{
  "model": "segmentation model",
  "dataset": "made-up road signs on poles",
  "train_examples": 122500,
  "image_size": 48,
  "crop_scale_min": 1,
  "horizontal_flip": false,
  "num_classes": 5,
  "arch": "unet",
  "norm": "groupnorm",
  "hidden_act": "gelu",
  "weight_standardization": true,
  "pixel_unshuffle": 2,
  "widths": [64, 128, 256],
  "blocks_per_level": 2,
  "block": "plain",
  "attention": false,
  "upsampling": "transposed_conv",
  "init": "orthogonal",
  "optimizer": "adamw",
  "learning_rate": 0.0023,
  "beta1": 0.9,
  "beta2": 0.95,
  "eps": 1e-08,
  "max_steps": 40000,
  "batch_size": 256,
  "epochs": 83.6,
  "lr_schedule": "cosine",
  "final_lr_fraction": 0,
  "warmup_steps": 2000,
  "weight_decay": 0.02
}
Rows from block 2, named by matrix and row number. Each number is 500 + 40 x the weight over the matrix's rms, rounded and kept within 0 to 999. All counts start at 0. Numbers have three digits each.
# conv: 3x3 conv (model.enc.1.0.conv.weight, 128x128x3x3, standardized in use), inputs 85-89, a 3x3 kernel for each
conv.3:479540545447467467497524457502459505482526416506532490534485469508505454507522524533540512480548521475531490471540416527492537499444568
conv.4:523475519547448526507545522495500491480464466434515446508464541516467450504569553553515464596515495534517583458478436524485430540476518
conv.5:533503509513465523453514578535468499510515482489492519541540455456532525463497479520514507514491518532526459484547521477534523412462513
conv.6:492490483433537545524497578536461510560416590510526527525488455510451550529519500463510540531513519566470457492441535474575486523514499
conv.7:477526505502487568521547499449573515488470547505565415492490470478530512373526462498522461497509491515504512469481453559467518597458479
conv.8:584491481497510586492533475490507465524498518538510476519531443514481551459509581561457542520570497492513501413506570569536458548502475
conv.9:515448542525548569464466458484473560448584531451466501488509522402467490484514506473470586564476485446560522515481500502470415483460454
conv.10:515476542517561477513480488513433529530591526520455511446504534500534547519502453508488438537533499489477528510462539441474478440552464
conv.11:533547517580540430406461496520419430530450507489509482481435509538455475559572537476452443537473554568461550488458515498516474513476535
conv.12:508465491399538469543508545524522503514512523423485541530536481544447539513483542472508549488476517494486510441550488468552469512573542
conv.13:526467504448577549469574488496456508486500523432528559514497528525551497487530575531538519525429473533567479506485480566508535540462517
conv.14:441477485552490535511473497498490501553462562468433400483483499495404590487466455474500464418494494460410497486499495569535508504499549
conv.15:475480526505430534487473440487485595537458508478518525483518491506529538494492546492433470570535464509501494478446481495484512534450567
conv.16:513462535518632499486521501478511497473507581450470539486542496440472547438487498479513513454433596515477441591493527484624497516427513
conv.17:516440619429579509523534396424610473494549494495528533501601493462546515526487498483494492543548446479459542510488464488470442511523526
conv.18:492500565479482462500607525484527532473533505472493507490513542480497481466546559537517505488488450537497539470468469481585480492543501
conv.19:521504507513531521535540479496504565474472484500503519516504506551435576490524529458506524520492463502501491462502486490546550474487484
conv.20:510509475472487478480488513470505503506513472474409541495544528534465463511461496489551477503465496550457498558467489527408517505543536
conv.21:486554577449489455506539456470532532513561481445498475542470517549494468503503522564505522545505385505469444431537501485448549486528474
conv.22:472526531540437478492553490468495517423550463474539469470454529444505524524595508478465441481490490510429487452507454515490488488529531
conv.23:460492502489480471413510472463501524490475496417586459518515550508502475519546500519512529502498525535453521549529438538514447590591511
conv.24:465504540503498569541469544458526516476499461448533526511487530527546530523379507455542512533444439540612470478498492465547578521536506
conv.25:479557519441511494463522381576503583478486487543452479469559450559403541454562466509446444472492472464501512536509470530440551541534541
conv.26:526510526514478518440506527481521538493504490521435448486505516534482523544423442525499499527474456504554558587545492427462461497524507
conv.27:566533635492451555500551475410552434509494503484524427469498427516521533508484487558564466390464544529544636504568445482481465544579528
conv.28:469502475447578533520596484532462492527544422460541434508527521566493575526560541461514414442511506430531477496402520479493491510520395
conv.29:517525573502522432470457547517508570478471512533464545562523498542466494547601428516505521451448507572571483530447547520455517457453550
conv.30:423506565511502570469474470438504554498596483448559478538502433505501491495480465502460505497520563531512483496483511491507545533586506
conv.31:489529524495498475512453465455463576480499506533518536544467550515523506559533535567589542484493468484435379478508489477483526454479418
conv.32:561519515482510421538525503420508488559468484527558451506525504503531525470516457473495521499471521519442483497581466508510492441568488
conv.33:480569469519527566461482475452475524420525514497489489486540541488482505512469563493454413523468465503527530541503474468493511419521433
conv.34:502432469504454460473545493501512507516532556490420397489510530508499536543442476499479455447521493479430491488466475499600470410554518
conv.35:473447570469523432489489461563525494490569457478530452568587464441542592454469557521553493394537486542530509465456473528532522520502549
conv.36:482505531499483549453503454555500512557455507508449445519511493520628472480428536516500484479443532478512471463523467573423519567538481
conv.37:460525486547492623523485540464457543481456531481511549483542498415490489523494479536516457493491496517508519483544478506491555521525499
conv.38:471497473469518468493499452488504477505532497491422481466518447502523485459496539395482521530552527466541489514466524456527505546534480
conv.39:484509494543436544472495439517551533419518567464557558532524529529492514447486496453472546532546481503433531440511494542512531519503571
conv.40:472410558501557532504447494520489560434534528549460471440495531446437499475555522415518529419518464517530470555449493499567445499526514
conv.41:524579628550424535556475473491518518596461515551458473470487541449597466483454499492522512546502520535508554479480491548439554481488528
conv.42:521480503492471514490507479444542512444485482472537498513506543509443468492525467489491489539518528558486483507474436489549483503583445
conv.43:502515621457504459532463510537485544513517485461444503546539522486443489548476455551545450465510537511604435517524482467449491467459466
conv.44:543448463452579550518498514520541464473558551434408462546567472538466430523477507492477480430507534474501466473480434454451516513537557
conv.45:469540516456578535504453357524506452551483604516444490474477520540580548604506537524464496540476547504564430540579421481495548496470423
conv.46:467543529481564530468467481514491525465593534532434450482574500488520396468478471595471510456555475521548434495482570453456478486574489
conv.47:457425471569530522526550528561561530512428520490521497543592465456484511574539440516494484502510486520509544467471533532543430515448436
conv.48:508511521527576429482565552488469502468551533516495488501474438556548434473465473456474556515469488496519513452499542474474519494428459
conv.49:486485460490475505437499523505447490493485464521474525526511493543461474507516527543523524581455456510564459468492552474518535455489441
conv.50:453568519481496591458553511487491587493511563528448491429466476507456572502468534476532430510513514537542450564487557485505515553444498
conv.51:514463480530507477443474478512504495498503454531426557455525488465593505481538493495492502482530461499426471442480525530507566465537459
conv.52:552551527499494459479473520501477535508465468538409554522457601434534454492518422488571527544558577582529544494556488464532511530503459
conv.53:538515501491474517470575515511526491495483446453445522518437469455501568471464522497532539516456425526531588518499489508515499489477492
conv.54:491460486465502452500439472508479471453608433531457458500493570558530566416518516514521503460495511504501518458589521526485443505577512
conv.55:448515524460519466465488537465485602509551484496514534505476479468499568519472528491525576559532505534527473482418494586529568495551499
conv.56:470555485497517485500501556507526507496563499450516492494575524488538531424530524514476470456475421510495474542463518486529601629511487
conv.57:528547537466485532499513491515494467598480464464520583438557500499500461456529485462488473483509505492549456486496515438444471471568570
conv.58:473533503441536490441533523481532487465539564426458495450507499487551502508585451487508538439533499492506443490467556506542531549520540
conv.59:567537520537518507544497484456475494486551527474525425543555479520456549495543455479556505475460463534476579589476493513507432482377507
conv.60:552371514554437492505582513498484484516434466510506477509446549498513517543539462517486473478460485586520531494491524533430523561528541
conv.61:506500460531462532567480484525520481500499545513471460511533487550570445498537526485496454554515553493437509519491494549431560529451462
conv.62:528508487443435521485513506462574582538423476492512556481491499530502446472498530485496470392403482468390477523496557439452530489496517
conv.63:511509602502535493477468545505533518548582413499516434528494473530473543508488479503521503498487496500551508488506540529477520601516494
conv.64:476526526466469509484540494531552545513552524537525433526534547469542501496537508535535526474444455498516543484500437512454451517537525
conv.65:458496508464570447525469571423468522447507581450533494483429514445522481543608481478490533509528438460439467402502502536512535537485532
conv.66:496461494448509545515530469480458467421551422426457458541511552550519404535509529483557553469510526496553570522520534423516564533543455
conv.67:542501472455553540516466545411477500513488593456453429534557584456512502564486493559506460499530507484492492532491533513497526491502563
conv.68:506562519491512507517509531483473454444564476505498515452497544528465494452498531481503515503506502527485506480497442507494582440535471
conv.69:487508469431626492512501503519502566515471388496475444522532531538499453502548467469543557548491373560591491458542503503485572546513504
conv.70:446530527473487526520491520524487518538436422478520523469521528517441446491519486545518511489538519548486561528535483562500528494482492
conv.71:508542528478498443498526480456573558561553506515482470496450466594584509549529532514563511466434470591510506486534509506449444416499495
conv.72:494551524493532545402483628460531539459520590464502551571499570526461588527504628478475501444476570486488512442482420443508485454521516
conv.73:449509448486547615483394478501449539431526470458531467490506449478546505479466522532529535444472479563545521458531474508584507486453468
conv.74:466552518407469521474613492502502494533506472543389483443461539504451472552552485504558491438528520536566503525512553455487506464509415
conv.75:513523425481448594437489477511543435497498515465430638482490509511552523446503442543507491570453432542556550545508504554417508523481474
conv.76:496519516491444485534458507450455518486518499486551545497491496480498598452495531521524520539551468559516460513414495487497506524516467
conv.77:484505537531495479517518504483442444523494526467393491469510480527488512528463547477457437548583527484480509501446458466504454476486487
conv.78:528528542536448499533511496481512555438479524485491477498543529467453628510485549462467452574556489499458519451445487477600541483482551
conv.79:437498520522456581513498455505492461499517478508445535549564583551471524495559507614469441520479537549473494415449481506534555460626488
conv.80:519542479491548563508490579461503457469543558470463533464524498488489463505562515476494482548559518561516533448474485496550504486489517
conv.81:484482517543547499498467463455476462501506519517494521576534482522489490531526498513490485500521582463485536500445493528501529508537566
conv.82:509505484445581488441545511533572530505479566563453526516488481472535439527551476492568520458502505547532575430484519526538448512606491
conv.83:499556558502496540547570543505546488545455541456538452514512440495493542503507542524457517512511527554593522452463488452565543560547517
conv.84:527493429489443444530457495562541497470519428505526523527558455523507486484547481479553521511452426540524475509522489518501482498478490
conv.85:491482551413610506528495536506507521504453529493467497506632448519527497508553549507535560556519456558513485467599547456520485579450484
conv.86:523548466476451480544504585555472498464460495411546515404487492550513551495472565486506512464543531474546540448431549514535511477540513
conv.87:568535556506549447524489513525517534480446541497470465547541484487466480495563546472525510492475520464552444560462485568535552499501512
conv.88:484544552456395480416528486474509538493507490533506509482454531515508472579485468541509479521492634488523502433529493506461490491597499
conv.89:469519497523508521446544495487517460453425489486425506448442477413531462512449555510526553507478523499553453446520410422546486495478481
conv.90:521552479550532514579449541506468501429483520502466425542458500482507514479545479547492442537527462459513495519521483626595559553499465
conv.91:478499474491552471427519473459499457520498499470451509570554526494468548595539466527538526454550457522470474530496509448514566436495468
conv.92:482523471464601502453525501541385459495548558491467498595509512571498529523372496528442462516467460572470472486496547498488503458571563
conv.93:523483453529514407522581444465512494517606472466523500545498531509518528537497469463461509444557372536517465469460523496517531455465458
conv.94:546493439477539426496444449481477484435517450458499558481465530507442515516530513444515559521453496573512462544441459548555438566528530
conv.95:529618582439536483421487586483547472521455553525452465549490437562559503526525532535503461567511514573552502482526538387445516473521447
conv.96:547515527483488501513480476450557463457436527582503524537532489529547473543520524495546550510479492514600498505568464534451471447480520
conv.97:475526499455501507471477465573491485536435440457537515538475519601414518506478577468476500530530491479476542488459486420482520477552544
conv.98:438508498477564453455481492471497484463534515488543477456536584478407490503570488444475514541534430471517459513490448516571517477445526
conv.99:490539519512552468534506523538517491463556525575523521506562500474531483515569540507479451462458451569544455488471453488496442556403475
conv.100:494442486539533559540475514508478530488469577517478494460508476508573555459460581494527547580515404443528530415497491552508527566374540
conv.101:477442518484482519527512493533564516565519504507464520544508497563463487525507523491470481479540532549560481468442520451470552552470528
conv.102:524545433477487483504388522476477458552535504448480490542538423491465544448487584471520478561487530504501480453510512548459553568538463
conv.103:502519493426454485456517507524508538466455457521464443467512565534509527537422489495508473518528538489503551544494539507444460502493539
conv.104:496554530489574417447514500553461515493568425518534448556510474499510542494536496497528464470553506478428464574519490493519420525539492
conv.105:470489489513465549558531517499523488488482463467579456464494540494522520480551513487470495509552469539466621515463522537495475494543509
conv.106:488530612459434508528489420523486553517442519508550496476452596509383535490494518500456445498563436502519498523483484515495498543503518
conv.107:480556526403440558582494470552510544487507522487500522531435519496509521488543508520498527477505476475477444468508432490462493505493520
conv.108:463417475499563518494532465479447426512458561488545521518492521519566491488521529463453444528577531459461493494478477442592485485518531
conv.109:509525485440464471410486496470486553574525512457465425480504492479490587471507534528492472545493460479519502510520493504509508521544532
conv.110:532504481440529469487553535526501534512530472501509507544550499500429528455453484539459444528557485459630477530465472470544485514427552
conv.111:459468535492492469530440471581466459590513536491487471487444444563540474527482545503516448509503476530532488466471509450516527514453590
conv.112:517538530503511494581519524567518497524525513468529442544525474600518519484555494513510446495508530496547479528504544515558587414522458
conv.113:533497490521477443453497479524464497448449543596519494553512464494503482490568495503508411540522448489484474455529561510540511517470509
conv.114:520534558506631455428456535484482567516590538520470564452527573491603510551413535453486536536418416474491535483563516525398501545483490
conv.115:529534509502540471484535544459511523479505483575471457409476509502497447530475532515417447520511561535478487484470551484388503416510529
conv.116:441434502434500519457587535595563519507482503473591562542515508455562423452502502491498508450398465551471504540548509543503412548523428
conv.117:522561531534544444534463500527532449578425472469554481525549492472498570518550473548431490446548502538498476524479480579554552372505467
conv.118:539518447501485507483512594496520491443435507468495493431551516448471475544492515591512510483465480528468473511461443547497455504485550
conv.119:448447505539461519483527478519509450585500460462453523534525553551551494517477529479548430404419463557470516486546594497491515473469493
conv.120:439551458434455553500560562518608517573470493489501488459585508504506490529499456537582454462434499581550502500547503417506516467477547
conv.121:533494478500579515464508490488525468512528450498477481457567524462428525477435533539525446538516529474430432488520517560534535500549521
conv.122:472570534547466479461493471461502539542507557470473544453456475487499543480511473509465515467509489532514484545472513577485507415571482